{
  "model": "image super-resolution model",
  "image_size": 40,
  "hidden_act": "elu",
  "block": "basic",
  "residual_init": "none",
  "max_steps": 5500,
  "warmup_steps": 270,
  "adamw_weight_decay_other_params": 0.05
}
Rows from block 7 of a small image super-resolution model, named by matrix and row number. Rows with one number belong to one channel. Each number is 200 + 40 x the weight over its row's rms, rounded and kept within 0 to 999. All counts start at 0.
Before each channel's rows are labels from the 100 images, of 14976, where the channel reaches its highest value: "responds to" is what is common among them. Only what is clearly more common there than usual is listed. The data: simulated grey scan slices of phantoms with and without marks. In brackets: how many of the 100, against the usual share in percent.
# convs0: first 3x3 conv (model.decb.0.1.convs.0.weight, 192x192x3x3, each kernel summed), inputs 128-191
# convs1: second 3x3 conv (model.decb.0.1.convs.1.weight, 192x192x3x3, transposed, each kernel summed), outputs 128-191

responds to: limb (66 vs 24.4); noisy (62 vs 29.6)
convs0.151,208,167,201,165,157,183,209,157,158,145,224,200,141,138,209,251,163,182,271,218,190,144,153,202,207,201,143,148,248,189,227,158,190,207,211,196,84,199,186,221,228,160,188,201,261,234,239,153,149,185,156,170,217,159,200,139,173,210,188,249,173,291,110,272
convs1.151,192,255,152,194,245,200,105,242,227,196,201,250,186,220,146,102,188,200,90,199,216,245,266,193,208,217,213,226,182,193,168,263,300,232,117,196,281,199,202,228,187,226,223,156,204,183,150,191,224,154,252,274,215,208,227,253,241,203,233,157,162,118,237,150

responds to: noisy (94 vs 29.6); low contrast (63 vs 25.2); several spots (43 vs 17.4)
convs0.41,214,207,244,231,149,267,206,186,258,135,206,212,112,131,181,210,149,207,187,145,202,173,217,170,189,212,216,129,224,293,211,153,231,175,201,146,252,235,154,198,216,169,244,181,198,96,189,181,113,133,229,222,190,207,159,195,198,186,188,216,185,215,191,160
convs1.41,197,225,180,219,231,123,243,224,94,291,110,211,274,229,221,195,187,170,207,212,224,149,196,167,177,228,158,193,233,147,183,213,185,206,196,132,186,186,221,213,133,268,181,235,215,222,217,195,314,261,195,159,192,199,243,179,204,208,275,249,230,177,173,210

responds to: limb (90 vs 24.4)
convs0.95,200,166,183,246,222,220,185,210,160,231,183,197,192,166,139,150,166,197,185,185,210,163,169,236,217,204,116,198,150,198,199,154,151,170,226,192,135,278,192,217,219,205,206,223,204,181,162,158,215,181,188,157,187,210,98,172,136,180,349,184,243,165,101,187
convs1.95,188,155,178,280,169,204,234,134,230,190,196,169,209,207,234,235,191,155,160,166,235,223,190,182,240,166,263,216,234,168,176,240,232,192,113,194,237,123,205,242,194,202,174,226,254,274,137,156,138,169,258,176,188,231,212,151,239,184,135,190,141,198,164,226

responds to: chest (88 vs 24.9)
convs0.165,185,146,178,273,275,171,200,172,236,233,134,128,236,189,227,158,211,153,145,143,176,180,169,182,209,204,224,198,186,170,184,187,247,261,215,249,233,149,155,191,181,138,173,185,253,179,183,198,144,217,235,147,135,197,158,183,243,167,294,111,220,169,118,125
convs1.165,209,233,189,208,145,186,210,281,202,151,292,253,192,259,197,265,263,244,260,225,227,193,199,198,220,196,247,142,164,245,197,209,143,208,163,177,175,238,238,184,177,245,172,154,182,213,153,227,180,223,154,208,199,192,215,171,175,254,208,263,202,161,226,221

responds to: noisy (61 vs 29.6); low contrast (51 vs 25.2)
convs0.93,215,177,191,204,207,209,135,207,147,159,188,196,197,150,152,242,218,231,214,190,228,178,150,185,220,285,259,196,173,120,182,266,198,186,211,197,221,210,257,180,186,182,177,136,267,204,191,297,199,97,178,164,228,216,227,145,234,219,205,231,238,232,336,171
convs1.93,203,236,187,236,200,195,218,198,164,252,166,196,176,180,234,231,216,217,183,216,127,215,183,162,95,171,151,258,269,319,223,168,228,207,230,267,165,190,149,194,211,202,234,246,202,142,185,156,176,172,160,259,163,115,173,231,141,171,157,168,178,168,120,187

responds to: noisy (98 vs 29.6); chest (55 vs 24.9)
convs0.25,153,220,189,177,284,181,222,203,208,181,139,170,242,207,256,257,240,117,241,266,218,262,192,159,135,178,214,117,153,148,209,259,189,143,135,234,207,197,142,157,268,250,226,169,222,261,203,158,194,180,146,190,276,194,243,186,248,259,99,195,225,208,254,216
convs1.25,227,205,218,179,150,177,166,187,237,213,223,264,169,170,124,160,212,182,242,183,133,137,180,279,186,239,195,190,204,174,187,155,130,241,268,176,196,185,269,251,145,159,178,211,189,154,237,256,191,228,178,224,129,233,174,213,256,158,244,206,212,269,235,218

responds to: head (91 vs 25.4)
convs0.36,202,178,110,208,262,216,194,184,209,148,83,152,207,275,205,208,225,213,207,192,257,153,219,198,198,210,198,299,208,183,229,116,236,196,222,151,223,139,215,147,164,122,193,191,189,264,201,135,225,234,212,174,171,212,122,195,175,159,265,130,175,214,135,219
convs1.36,148,229,264,170,174,172,221,262,234,187,231,214,179,173,207,215,180,187,160,222,168,259,184,204,235,134,202,128,219,202,198,305,208,188,147,209,216,196,204,235,148,191,159,232,156,201,141,184,215,182,183,227,305,207,196,163,226,199,189,216,189,196,261,132

responds to: noisy (74 vs 29.6); chest (55 vs 24.9)
convs0.94,171,163,195,195,263,200,158,223,250,195,211,270,184,89,207,172,179,213,227,235,236,214,159,243,128,287,175,206,187,244,179,281,192,139,195,144,158,186,215,225,207,230,200,164,145,167,218,236,158,172,135,276,208,188,178,261,281,263,250,155,202,182,288,208
convs1.94,153,207,227,191,134,187,239,157,121,228,209,116,221,261,143,187,175,208,207,167,181,146,174,168,247,249,164,194,220,174,150,149,223,199,211,195,213,171,134,190,169,274,211,271,271,145,137,211,264,183,186,163,248,203,219,155,180,138,197,242,249,203,148,208

responds to: chest (81 vs 24.9); streaks (66 vs 24.9)
convs0.181,191,170,205,122,216,283,207,193,121,194,155,243,127,198,201,202,216,262,180,217,202,215,264,198,187,245,209,180,198,225,206,185,215,135,230,274,214,162,257,194,236,263,176,193,311,212,166,233,270,157,245,236,214,139,236,268,126,180,229,207,158,202,243,186
convs1.181,176,212,182,248,233,223,221,244,224,171,220,172,203,140,222,200,163,165,196,229,183,217,135,194,233,168,268,232,169,236,238,219,185,199,208,190,164,267,146,210,211,108,212,239,129,244,201,179,155,185,170,164,207,233,165,136,253,192,178,191,224,196,192,272

responds to: limb (87 vs 24.4)
convs0.175,182,243,131,247,194,201,215,243,224,207,209,166,219,196,182,153,170,178,184,204,162,229,205,194,202,232,178,233,222,256,208,258,180,220,245,172,235,204,242,200,242,208,210,214,138,159,199,185,247,110,205,204,224,186,195,159,166,249,240,219,279,197,211,240
convs1.175,269,200,214,213,249,148,176,218,194,161,207,228,116,213,197,210,195,249,230,157,229,207,167,223,193,112,310,203,113,174,197,162,204,93,202,178,222,225,189,164,124,222,235,207,213,279,198,243,170,285,206,215,202,217,176,229,211,163,169,173,173,224,232,188

responds to: noisy (95 vs 29.6); chest (92 vs 24.9)
convs0.68,155,233,262,169,211,207,201,221,263,223,169,208,167,208,225,226,233,177,50,312,184,214,210,233,242,182,223,216,207,190,166,267,149,251,205,245,241,185,224,140,185,155,181,172,81,217,253,210,130,208,166,229,203,207,192,229,263,187,257,187,141,149,235,226
convs1.68,169,187,145,193,185,212,249,160,158,147,213,121,265,233,141,191,199,200,298,105,187,213,215,213,151,242,161,203,189,210,248,145,246,176,164,196,114,162,174,245,152,238,226,222,257,181,147,201,246,208,195,164,165,200,223,166,150,190,181,184,222,209,172,197

responds to: chest (58 vs 24.9)
convs0.123,222,234,240,196,170,182,187,182,119,243,155,234,160,261,162,198,164,176,230,225,242,238,194,211,141,216,239,199,244,187,138,201,250,184,195,198,252,230,118,134,170,291,231,230,191,138,238,195,177,194,147,181,130,213,161,183,167,206,167,267,150,202,255,217
convs1.123,231,142,194,175,250,292,121,231,225,149,255,217,165,209,225,158,234,134,179,198,171,167,224,267,286,242,206,185,251,258,253,138,190,243,228,217,220,180,202,249,212,208,172,133,210,148,241,159,222,203,186,232,239,198,184,173,233,215,219,139,249,193,172,187

responds to: low contrast (51 vs 25.2)
convs0.158,271,269,186,207,189,248,260,188,148,237,242,246,203,214,198,262,285,217,170,222,191,237,245,169,179,246,248,253,80,207,168,219,195,210,185,219,161,182,218,216,199,176,267,180,218,164,176,252,192,165,225,259,267,301,258,233,229,234,202,238,195,203,183,216
convs1.158,134,161,162,195,196,149,139,197,240,180,211,230,226,247,185,159,161,179,226,189,168,186,214,228,220,249,165,168,250,196,198,159,222,222,188,161,222,192,204,224,197,245,158,184,236,160,192,221,207,213,172,114,180,123,158,191,230,261,179,213,205,179,195,164

responds to: limb (94 vs 24.4)
convs0.96,183,223,235,195,232,227,251,120,216,209,210,230,213,166,142,176,216,209,185,185,216,206,220,180,212,182,194,229,192,181,177,208,224,243,161,152,166,212,201,159,224,180,202,182,218,260,176,136,210,212,240,113,263,114,261,174,158,120,254,185,216,147,185,158
convs1.96,127,164,193,254,148,192,190,227,170,236,221,261,224,228,212,171,165,252,168,248,213,167,213,129,176,245,131,176,233,200,217,247,112,189,267,157,283,292,148,180,205,200,175,184,205,173,191,207,215,141,228,209,202,245,225,209,163,274,173,251,164,283,229,222

responds to: head (51 vs 25.4)
convs0.53,191,218,209,122,174,140,223,206,189,245,192,221,170,251,157,271,167,260,204,270,193,204,173,255,219,242,167,247,222,220,192,202,214,118,184,317,250,192,181,229,175,217,240,135,161,146,223,200,185,238,175,175,239,190,302,246,228,241,278,190,241,208,217,166
convs1.53,175,267,195,249,220,224,208,195,198,137,159,233,244,170,212,159,267,120,250,142,277,161,260,166,160,186,214,102,240,283,268,226,199,214,213,133,132,172,158,146,212,192,149,276,174,258,193,213,259,187,196,202,168,248,187,205,204,216,236,229,178,162,168,243

responds to: chest (71 vs 24.9)
convs0.81,195,190,201,133,184,243,158,254,144,217,118,197,199,145,255,186,123,208,206,152,178,181,135,210,260,223,210,232,269,163,223,191,220,216,105,185,144,190,239,204,215,151,202,200,195,147,193,152,186,195,181,130,122,197,217,152,197,223,158,129,156,176,118,148
convs1.81,144,219,234,195,230,269,255,185,215,167,220,190,176,282,120,126,204,238,187,224,302,298,216,117,183,212,192,116,131,192,136,153,146,177,230,235,216,212,162,240,247,301,195,153,194,162,208,208,189,132,219,264,200,197,129,184,146,140,221,200,219,213,202,247

responds to: noisy (89 vs 29.6)
convs0.129,234,184,190,207,176,228,223,136,229,154,202,243,112,179,274,138,192,124,222,213,199,148,140,224,228,190,193,135,139,160,196,175,149,207,237,186,253,206,196,209,198,229,193,212,235,219,211,223,227,202,214,256,189,156,177,198,237,163,104,227,235,237,239,249
convs1.129,163,228,199,321,216,179,190,230,204,258,171,160,313,187,167,256,222,237,223,197,252,148,124,229,141,147,261,219,189,272,267,240,181,230,200,185,179,259,170,168,148,173,183,209,219,154,142,229,173,192,185,109,225,227,211,236,194,247,225,280,184,190,174,189

responds to: chest (94 vs 24.9)
convs0.154,142,217,275,198,183,233,140,288,122,224,244,235,247,188,250,200,196,201,221,183,190,218,227,225,284,192,149,319,196,126,181,256,155,250,165,132,203,233,207,185,153,174,198,234,185,224,163,119,217,263,197,210,198,203,232,228,246,284,228,152,239,203,91,208
convs1.154,229,192,108,158,213,167,243,168,221,149,156,218,115,145,226,197,172,111,194,217,269,228,187,264,197,286,250,185,237,266,259,195,233,147,159,281,180,175,213,219,230,213,156,169,176,237,230,154,224,134,154,228,270,135,218,251,252,187,241,247,206,180,276,203

responds to: chest (99 vs 24.9)
convs0.31,256,169,206,218,174,193,184,187,255,142,155,193,134,132,201,176,162,246,208,183,256,122,237,236,199,164,177,235,165,246,203,172,185,203,190,266,136,190,231,166,182,198,191,204,216,288,279,119,173,249,211,205,194,180,183,115,153,177,182,196,205,201,161,241
convs1.31,153,218,248,271,163,215,192,169,197,261,204,131,243,226,164,249,228,165,162,127,208,200,188,131,224,215,169,218,241,213,168,254,215,182,262,238,220,217,196,237,224,193,176,225,167,129,179,289,159,170,153,185,198,204,144,203,197,229,208,139,181,203,185,230

responds to: limb (100 vs 24.4)
convs0.98,190,150,189,241,233,142,183,243,233,242,224,204,211,206,178,193,212,172,145,96,176,284,232,150,184,278,246,173,189,186,143,171,204,201,194,197,307,203,206,155,251,232,198,240,271,225,193,227,201,166,178,274,172,141,218,191,197,288,225,183,238,181,229,206
convs1.98,171,168,232,154,191,239,192,139,146,138,208,136,194,263,190,217,219,217,213,232,198,115,142,212,184,186,167,191,177,126,254,217,205,178,184,147,175,210,208,286,272,228,228,188,226,142,210,196,184,209,255,146,225,224,151,191,254,116,158,240,187,183,188,143

responds to: noisy (94 vs 29.6); low contrast (61 vs 25.2)
convs0.177,172,232,206,260,230,95,251,174,282,139,178,212,143,164,225,172,234,204,200,223,178,170,222,234,153,145,160,188,165,189,255,201,264,225,254,190,202,243,191,253,203,140,161,215,147,184,152,119,201,206,136,130,221,172,144,242,169,138,177,162,187,222,201,224
convs1.177,173,133,246,229,187,203,108,184,165,199,219,258,237,223,190,255,178,229,146,209,215,260,217,180,191,264,174,210,238,195,77,220,266,276,201,174,176,162,259,154,193,198,176,239,202,142,174,231,268,222,176,173,139,228,300,198,198,201,158,214,237,135,250,165

responds to: low contrast (64 vs 25.2)
convs0.107,233,242,182,277,187,258,236,177,150,234,271,174,219,239,244,221,204,203,220,154,164,236,170,213,236,242,204,242,175,244,203,276,226,150,231,229,230,184,119,213,197,221,255,189,212,228,213,188,218,217,214,161,227,270,233,262,181,263,184,210,164,200,254,190
convs1.107,226,143,284,158,191,105,186,217,230,167,175,258,210,196,129,222,216,125,167,231,234,149,291,201,171,155,180,154,180,139,139,212,183,240,169,156,194,220,314,217,275,235,181,236,209,170,211,277,211,236,173,245,236,109,197,137,245,126,198,244,251,248,198,252